{"model": "contrastive image-text model", "train_examples": 145000, "encoder_inner_norm": false, "text_encoder_norm_position": "pre", "text_encoder_dropout": 0.1, "lr_schedule": "wsd"}
Rows from block 4 of the image encoder of a small contrastive image-text model, named by matrix and row number. Rows with one number belong to one neuron. Each number is 128 + 32 x the weight over its row's rms, rounded and kept within 0 to 255. All counts start at 0. Numbers have three digits each.
After each neuron's rows are labels from the 100 images, of 14976, where the neuron reaches its highest value: "top examples" is what is common among them. Only what is clearly more common there than usual is listed. The data: rendered dice on a table.
# fc1: MLP up (encoder.blocks.4.mlp.fc1.weight, 576x192), inputs 0-95
# fc2: MLP down (encoder.blocks.4.mlp.fc2.weight, 192x576, transposed), outputs 0-95

fc1.408:193146112055122130130107111099119122069168131150096159121146085087145159141126143189094105104154108103130085120146132132144125094158070144097120095117118151133130163128158076151144118098102150173152109155110133194060110117088125185125155173202079126161156106092153132150095158123191149085
fc2.408:092124183108141185117101126157128167153116109111090152076113134169122125104113143127102144099145168062159143159075147124092117164136253091146097113119147175111070107130167182069102154177129147148116135083112190134087152156123166112183109126090185095140106130125112132139183136153085133073
top examples: dice: three; three on top; black die

fc1.242:119146132116130083096128139149103188143136114119118119120174174110117159143055172135101116114082125126045119150174159093104130146111111096103129057187123104103134130150168164082170152140112152131167150213133141127166096132109117072035119097133162131107122074143126141169160134103114100088
fc2.242:115063099138165158127117140126135105123143115159121118107141125137047106133123190114134110165117080118113125114159113161094161076132118129095207136130160113084138106133103146128130085195101061142152164174121132044122069167149109143141087158170146100143131127072159123123128112160116102099
top examples: dice: three; grey die

fc1.277:170096153140067157116084117172137131138125156115175143070067145116140175098126136106082137106119086195105169062168068101201091157123103072137149079122158118141148126129171160158125185181132155114104180111097094167111162076139149116131170145159127117129132089104127129151127112120148128123
fc2.277:123157141118087088160169108119104150148069038140104086075147126150142090197162146177106112058059104107122128142085149152136190156099100140121108145107125102178091093156145115110143119119105098150147166141160102086138067125081112104105131114191191116110137171141148114150202122081087126119
top examples: teal die; two on top

fc1.532:120162082146115130146119098146141111131162128124199210172034114127090129161117218167092173142084142124153144138060141093156123122091101110141100139132125128138000193148135158109126255140100103084101151117110078106179107107097138115131108138155106148133115149133149118111132105104123121119
fc2.532:114099126124096112136172113142124109122113160143165146121134170109130121178143129158122069089063223070148136165126155080165163141125114137121140134104090139102117146097160218140149153095076131131128147161152082121135124120148182162137085108155165105139145142175144100175152082148124079098
top examples: teal die

fc1.551:186151118131142190116155125096121072177131099157133147144141107066086079137105122096124108153136134125128139127120135086119029120108154153117076133138149093125160136088096153056128133153214119125134111061125159129090123146092136163107146155161092225131131123124160111127106135158155184169
fc2.551:106124123078132140147063147080108144192096132105092137127140140154197152054120095090129115129115119127058118116166136110153220143144172096107095110153120134144147140105111083124140091162114160105110162177071117131085163109170124133110134092172148096138075127090133128140075174162121047106
top examples: dice: three; six on top; grey die

fc1.363:135135058123133121101106108129144122122106172108095148173179087148143104110145076168154068088097171115142176046180199135115153132116134144110150071085160090098145141121094108121188129135150066100135140205102123120119153179126144108129095173131115158110114117122122144200159160193149089144
fc2.363:109099111094125115112164167107051161177141094094149139119108205127076204165160101123088151066138154098105106098062107144111125125124126080138169140172122080140104123125073140149115161164165122143177090074168117151090110169147122149106060120098100159147107080104153110081134159188144151168
top examples: dice: three; four on top

fc1.90:065137047110122165051152144108114096143147125046159131076082105151111176112135170074135128120103139090111082146142151130115175136105167096141144120155098069059110155138138154134162131101151115111164116138089135116090125123153091054160108152181133132129181135099129136158072155114118103169
fc2.90:159104123134104156121149089195120118093184151135126155063182159057121081117060143192142132126133109140111123103153084111164079155088110150122190107095096150212101085099137207087090208132164148110141165092137094131165138152111086146148210130120123133129107122096097161143155148153096165098
top examples: teal die

fc1.410:118087165129106162156056156063179114201174157107187165121134145094103105128121161093066156108123146177132093154172163132151167166172110120150116163163135124121167084086153107067146161060144120153158148159110154134148114161128110138075133144117159132166122129146165159146179119143162117055
fc2.410:138204115148167117119162118155079102135159082163061046176087182115092141127184074172143077161163208078122106155110173092142113081088151091138160150093130110094057202129157137139144189177142130137173101139112155195153088095098130129163099141156179093128140112112178119109119144150136110187
top examples: teal die

fc1.177:074094126117114113085155165151055106133156112164123128124156205128119130135154089108172151073132109206162157084119148153148126121147117078108146173116164110166080152187110076163155142098115106184130113094138148150088140143076125106131140177121141135197110097142089090151119117100176153021
fc2.177:089159142168173120112148084096165141108140093087131187081158138106170149102128205147144196166086136120109120159079236129175156138156134060135160104131117095100116123174062086152123119094074118121151114069124200190090095129168113145088162106181151143175142165136140092122177107134128151153
top examples: dice: three; yellow die; blue die

fc1.329:108152130151141126174103095135174124146123171179131159161089104122144138131146133178124095153141163131183109077147176153136108155219118079091139077127096068147137134106188123138176137110092151158112133112122107110163170161185145169085091115123163096125119176148170115089097133155165162145
fc2.329:147092175130090128140154140119082185121115136119157099185145145160112122127073104098113143123187114165096173234127104159155151143141147159151119134084106090147114111098108144122079124145113175077125153141110095116152091164121140159149141140080139173120170060068114136179178123100118133072
top examples: dice: three; five on top; four on top; black die

fc1.540:165058028141112114045171150124172127114092076077126174125119087138069059111179147105126113098136114136080162103148135158195151151151111134107143163130164099136120161138171134191115143132137114138097175100121078125150121200095157138101119091102104131094145133119160096188128103099085119124
fc2.540:140182171122161141151129079106138088139128159128140119137221179187176134095066165127098140176132131087079108113102105120118136137145123095158094107187117109115145148056039088111097145140201138135111076097114147108214133127132119129114103111121078141131169111125157169027107172061158114147
top examples: dice: three; five on top; blue die

fc1.401:100081094113118153121171136156176076131129125088159103077087111144132051145082126115080130106080151155114125162109106087148128154147147093108138111130097159098206115188198144128151185139182119117154091100110138063127134117115149187079135114097113117127139168144191091137122135141126095109
fc2.401:156206113123142136099089157122103122144125113127113085109134164127089108134191119152106089122158106105108103140105157151132128188128170095123097128135121077163107080136052153154111133120051108054109105119194143137128102184076138139121138082139184195082117105148192081130162119143166147106
top examples: teal die